A small segmentation model, trained from scratch.
Data: trained on rendered roads seen from a driver's seat, with toy cars, trees and houses, 72500 training examples, 30.0 epochs.
Rows from block 5 of the encoder of a small segmentation model, named by matrix and row number. Rows with one number within an expert belong to one neuron, the router's apart. Each number is 500 + 50 x the weight over its row's rms, rounded and kept within 0 to 999. All counts start at 0. Numbers have three digits each.
Before each expert's rows are labels from the 100 images, of 14848, where the router gives the expert most weight on average: "patch colour" is the nearest of a few named colours to the mean colour under the peak; "responds to" is what is common among them. Only what is clearly more common there than usual is listed. The data: rendered roads seen from a driver's seat, with toy cars, trees and houses.
# router: slot weights (encoder.blocks.5.mlp.router.weight, 8x160, trained with AdamW), inputs 0-159
# up: expert up (encoder.blocks.5.mlp.up, 8x160x160), inputs 0-159
# down: expert down (encoder.blocks.5.mlp.down, 8x160x160, transposed), outputs 0-159

# expert 3
patch colour: grey
responds to: bends left
router.3:432514472518565541433436503445521472541495539418536399534592428402546539524559481488419386512542491518522406375507569498451521591443461452522570523594492553481505530472467366447463478473475458526482527466420432553463476448524529509479441500516582499497483592552494517432441452468504489517428502468472561487426563547416496566470550581466509492567403463491502487457396534568444513450435483489550568523521451481497408535538551560531485568506500555524456489507459556543557581495469483
up.0:508604527416483540540477494465517522450505463541494542514517523461432621482532537433485520451434412464478573571542548461516434441488487536466550627458536578477410425525454482451565524433495598509498394558536477502450496448502535473509543520512544554466607487488476395543521441550510363525438486485492518503504464572528464453446546461496508446450498550496501563633533459516516503494512489493479494549498531539525503552457431432516529480463378564507605498432396583443500485570578476
down.0:485437479545572547501480440508501500497433499497487527462421532532625500511530447619539417462535608513575541446467500540470499507548613483539489536482539479518497485453560393506535451552531499513504540512494483460541516410493482529461511417527441531504497465441484531551520445472571467433593500517397502541398490617518532477559446533545573502491556605466532459480508463395507430462610515442499446450563497445429538522522499478478527441392551516410459419575444617544479534472485481
up.1:551486612396492521563477470538384522492462392459529434442430449534476440530560521548430568474446512495454611470574486498455511470472493476450476563574493453520501455565460524453495578416494524494513561505459599494559498533473458364600583587538542540512502506473554503411463580571484473457503524555532466495542519448474398464537472481530511567520519494559541479494415485456374468487529511498502492541458520473494518443500538501373479498530527454576386511474532501487533507519472625
down.1:515450462548490418470494533468683460436510598540535516556451528477547587489559403431528554506564529482495403401503474488488559427536452526482560439603456449567512483482516564556501386487527445514558512436570589473535553504525454577465493506456544478511423529442452466508483492515509489551437503471546576492516523503502508602537508511557481435564530518569512490515533456390536458476509402579490509397451486539519466433423508447529496445500491516383494495551477505537446516429556444
up.2:493490502549527531424427557508489516473577526495436539562558546537525491539539515513519528463576491558495560466480477481456446482547422437467509480469487445539455540538556512539479457552453460565554501515496545526565572377578534510537441553527571350474447501500562446587449484470527502575465496542444529558528460438476448502533497513486505362598403560436454520545452461518547487497511521572527478504593444536506572405511376482553476523483523506584400540530448410423475494516384552
down.2:500532529410521480546529490470522491471464486512485495458418497420491392443451470407423463601414430513591494543561489519544609584457503532554379539584499507397600411486389488441446559424521474493468465440448415479500497536518450538507525503551523511554545525578454514525558472478461550471488489501542475473523477486535517547558514437458521635487512477584453487520521526565476446511505551441457525526368580500539441541473566513536572479590559506419547539543529483537516503485497445
up.3:601500522617638462531497452478483539499576479465481426551535572477560541522461503567401553478536520353526564558559504472539521512457417496491480500551593477439483484492451562540566546468514477556402529530521506487494535536523458500574495497426519541556507569426569445549404533513434536600449444464441483564535605439471452442493504479455523471456459459491504541486567502490417546465445446458369460444519466516520474586474561483578507478484572503400453522481537473514485501485453457
down.3:482468472384394521599456527569462516423461536502516501522531465556506549533509440449524440502483491592500528459506453458485436511560490469613494485491407479539530518530525513549493404520405461426563514474492452553576444490568529519521412493505526424543510497538647453510556411491559528407566503540572534482513441549592549551561434488502413482447516509600456422574486464504497509517522557559560523468476537500552497469554413478467495521512461421546514411455415449511563530423574472

# expert 0
patch colour: green
responds to: tree; pine
router.0:451453470566562494467590448454601531566518435460526596522474517534506552537462519431443558411468454483390536576516426481484503549482456472505485449591557567521513482548465485402513524545501471509508437391537521526461518558437590495581470550541573479595470564536533544514512471490584479572440520456529494472567477458419525518439525519532493524553508496438493504544528490503408486501504506413452443534594454427422420513468409508595513603612489527455542436484429455482465545504486436
up.0:413460560522494410473434538504481507578541475480458474534463543562443604584452479528554449549580551514486436533552473436636433471490471530512479491448494425507477482483511470501531469517588417510409497450463482466518533491408554450511491390527509500535461576527452512481438490501458468565480473469539488552463547625573573481489547493573504607432489425439543474533621600532513534483562439478513505531450443454494512474596456516583437584446494454449488536500499434458529408453483558
down.0:487579483568450427520472567471454535507441514516389556562486505483538409497531441481507454429555499501562462496530447504528512605441552389495549504441539414515472540588543531527486514470486611468496490483458471463518529391423574462590500588454519469512546463490455473476457443485556560493451578442492473489465463504485538494536598497513520481599411497465527519558562481486472484418545403497506553442398499496504489481586526485498485577426482476501519548595504561344465447513551599
up.1:521479534542560408517449553486549536500498513427445456487522381496542553517528469378508468485552467518516492491541559578482491509494457417561450531570568425530475489485484503475560375505448428555509437543455512475420530492470536471448516516437519431549545547452500520480549498578445467415540559567541506524559624489426509532525553468529564511490447579446418475532501497557539554529541407561494509562467414504492427541479593470435620575426460425553455439553547491542410534557470493
down.1:591392519456449541597424561530452389513561488396442434470585531529531616455513473514468549480515514536458533489563564594420491545510469513479465589497517534486412507559493417510494489358483544428539492491544515464522452530423516463538422475504558492517618537410481547454495429521484540419568547484503494507515484512433518569557573474487596486514473442559456555515446572433483472525551491520610470400504492489509523434522530487468541459458513423459510548502529579522494480473493427
up.2:565486426457598525421532553409526555540529442535429489446454478458578416519554466514495547501517514455473497462558499559449531478459525428469504565419519536474609502516553502374477534566490527448434550443399528477451548578507586444575448527451492547489462469485497562422463524481425472567461589554536553423526559437466434436511530570598514468470555505541498580547479472518489496512403565461465463654574501476512471485434478557434461481519496501502531496538487495482491483433609483
down.2:484466534490506355521532527433474499453571578525511518534536524440590456524570549512444442518469397502506473493485530521526483565539422491489492546450509511544455564423414546611516443496442459471560603546467532497558571450501507531480568417517395473570460477417479497636571502490567577520435556455459404582530401492465507463458472519487610569442520498535461429485516453520458571518515460497442468503530471449555506496533490524441568525552491439448470512569466526496372499482533549
up.3:476551500493564585540420453466506484519558537495520446542469572443587419490570448515529503564451541513447557468579418436551497484610517492515481485469476552540506494475537461540543514540464470465498645517518497495512469556532499502561513543475576421460545557441433528528507480529567573533492493528430406479421571455497509532573519549538459466445539428473469545507575479515469450426438632528453451486421476537413385587461411545528489453491415562568505501512372468503555514481432466
down.3:534481483462455471463435527662555430534493513489519521544497467537468454515518446530386562536657472492488541530523545570533443479397560507503486502474560441497439509431417477568570477467512503617532489479608576449515540526658526523531531467504490543444448583500508530484417524464533507470480532494489584503545609480472514513420440536488496489522467543470491453510435482442534530478465511550430629472521558462504489537496485495526539525567486441412509432432534487481392450483414507

# expert 7
patch colour: brown
responds to: line: no line; vehicles: zero
router.7:440542442432485593559567576549528547565532550578504462487444502527493558487507553561467510536423548557561541553433562509435472505458446489402561469473500507481535594552479490578484477544513447554487547425565552470494464393500461506470592364541454461495424400540514481551554496464459426458518542512493438532564434488542417453455569477509569524415527457438460420481470447510541491421587497562505469511461477557467523509575526468458457430470576443530409569537436582474483496534510538
up.0:552489431549561544430554461454517529457417441446567488490466479546433479470480405492524531544552512414533548523495549521462518484486489566614511522441507583503476488495418494477507402452512488560377598575424445545530607463603447572485457503456500570536493587643490476498444544553524442393484478495566574460540489535573486426507498506386532465503480544475541547471544568450511491543479547514495502551430489493523509539418467473531499478404518488510581434413499505511547481502569442
down.0:534501474416472543567534607555486527519631560528594503549558577484508506536577518454518472488475576492495545460589512483480449479578423492309481520560524443517513538540562519492529563474540549390643493512528549531499466579492527404443543462539562455486511386445430457477511393457451495505552512498478474493454530471449424496534579545522458419534502510497503505492383427531447485468472469514500515537535534415482493547532483430455476477525501542510458509584473425486530524492468571
up.1:495509525548477517528525512468457475496491482508480581470533415507540496515438436505534557499502473498437339548545587450445399474559612593519456505489538552422498467498479477435517477601611545507514512613524556477534446491473489448594445483397507514508438462494480501503493434570496480534589376563499532475576454480495551381543474538468500479517380524502508477488546592531425520466573520482493516594429480553514586442524533565478511522557448550510537432508495465578480469424544469
down.1:469482449473445506502537511544532458530482556473554502517548568449375521560616541514505460511509517501563599408471479554506600540470443455453512485466459423441540584501540446475450455605546453544577464502469511541439508487568512465503571465437506479538598472475470467533431543484464539503413547525489499506490462564481505508447566390462504462507600445522529551508472481539478442461442485552459537485478513447465440459438455569589594529521573469426379577476485506512396540370557552
up.2:516504510474539536540529500438502455570509508506457439546483515503496598468549411493511495450478541484433456510488487403514583445492603447522567491493482489545609414474545431462420553455459519474578585456506468587520497559364552458407527586482601475540449623447520443442436561540502602546565432519512504469492564510497493545466505584456474532519342441534537422502515511597479468472451510479500519435553510458480501512476456536480442481495522550534579472517431530513550409488462477
down.2:579443584564425551520380421451477497475501479470480441427524502459475534485387598467503453514512510510530505567471479506585472533512469596499466521515524440549431479463462507541623456567426525501469457621468563481550491440546499500639511517488434406493405466507474494508575537473546454521415590530413486559425394432459551450468487505625506512464571562557489471472497458522537510533552498606490501530492472506511450475519520491529605546427505505548517464490521521534482522479550434
up.3:429461467428551395465483531473547505497480468491519488480601409483479407561490428472521471446475513579497423577500545573483470484504620457487508475541501609398544508515391555509479468469483442462476493540472448551543482482501454472547522474461449488449434557523525530415467395508597475505473541491529568469471468537472427491490563604450396525493465541526437499467511551468474547436543613585466527551518459477530461547477456446581594542531551537510562468561488647483451567468527518
down.3:583423480431501594460558447449570454562498540493519442453400536533451562573488579508433468523607507529530522414516504532562522526569440532465520523485582542464530514461498488509508461533521498534572506546600501488447564492565573591508391499464472481551502424415536523448368481476473469489533474532545492456561539489458517476456531480517635441528543447485429467510582462482549476521508431473534465470437441490477515427520495478552511521491456462418430553358537497524514421523438618

# expert 1
patch colour: brown
responds to: bends right; vehicles: zero
router.1:441461465542532546482544481473390547456510414537498411547596460525435494406388486460560458462422601539481553508534543594506509430540516563457600569479485437455539470540519411497528580532569448487532557417391550470552604462493448522594490456455492465393440527444553461492529535451530486437442430491512536547545462502560467488519471487480467476470449508462523512501557524516491449453513545539425445579590465608493460533472500531495438562559488535509484445499496600494535467470484424
up.0:520526427403477412517381396547495548548440457463564437555497447421549494533570489470487464477528488573512595516458425510454417548484490558449494488599478504459501515449493663518522521476500506471516545527534478568508586495488516538542464510447449567543483440507467529431593465475476498518543574558506488530485426464508616523442564466498460563514424489504542540559537447471542526455458433403558586555416497510443553506464404521506469462545562502518462597511429562514470424470574500
down.0:504391543591444591512593579482479406457510459486389528495448473491467506479497498564564620519441591475446517504585593501459550521465569531573459444502530521530512523530460382525475455435482460466529523470514481470484475517418415464513505390592523466569556540577494478554448470521546503505497424447566497537513532456477485484537497558443506445518491485487423490482515573509489481454618493608517461512564458402470492456529517576528524561440461465478581454422577561461543578499487446
up.1:497546462483472553487474540554501478512474534481520585585534542482585444610654537470564492593485433451504512408542420489428532455502442536430503446451468364491492538452478512509483529485502516549555567560575499522357474591543500518487484498473579573530541523525462499443496485508491433544559579502532532453418591552572460510514558467487416519471504445492462482505433462548467519512416451509501500491509464589527529470446508515465488500442325489488483527508439395436496498500465573
down.1:429557494585465419513533536496407477441493577407476529350423513595456547472526567584476521478515477453446520567508603426519533541536495526565522492569529524451527519543511545439454471464579526398544477488417372472594511512477438521614574456506498453460488478460449534493563459477561522476504448517441494553528444408433490483431502527484516574584444537557557601486508459458470491511489449511564500544517498520495544502511528506473560542492517510487469547549566487490485391407529399
up.2:523560457515470610533461591456581484575465528598514591447437492554461406490581427500514504571486482550478393499494554465450474474450511448422616446553433517461553538528527514561385506477429525550406557506536453433532541497530437519509497487483361464462525487528461492480490527453459427483557480541537481472493470480417442473520541433452524532551537512480512599502559522559467460520447502580472473564448532479454430573519463476456590569561509531468591515492513405521450529557586475
down.2:509560515467457521615563378496505437483522542530482538554515493500516518484384469519438527443511423554459446557511506422433517502511420433596520559530489545539509490540534629476672517539465478543554505575471473601402470450465479549492458520549544533527533509490558479450429395528458519476486461492498517432546516486527433492480468517474630483413522449528463434556433487477443510412533480423485547433492490472549483498596521504492428538465563447505471528468557553498530442434572573
up.3:521437505494471471531496488461487555462650491456521526451675528491448394540424507486510554410608411506423542505487495486522529524515569519486524543598462492477517413400524646478559458448520444493465499552538554543465511522455524501484463512391519487449536554517532473476463594537575489527549521512477415512507502564469498581570495407537530483515555499530426455532514517432564441548479479486504583462450500521467454525501446426480516514498507437444460406519557402518496448526570424
down.3:419507515421524504403483460456526447561509526515550470574502480485571590487533527475527504584512615450527461499523474493579481503534508512461396386452498575470467495571531375525507606497447539484428466426520520453499494510433501504587548477489532408553429489517480516548501486455545519626449382495499559458535433508480566442391520569483542439576489595555483472532569538519506499460541479481517401517480547414508471498504595550490426433551527476558529515450451471599491497452485544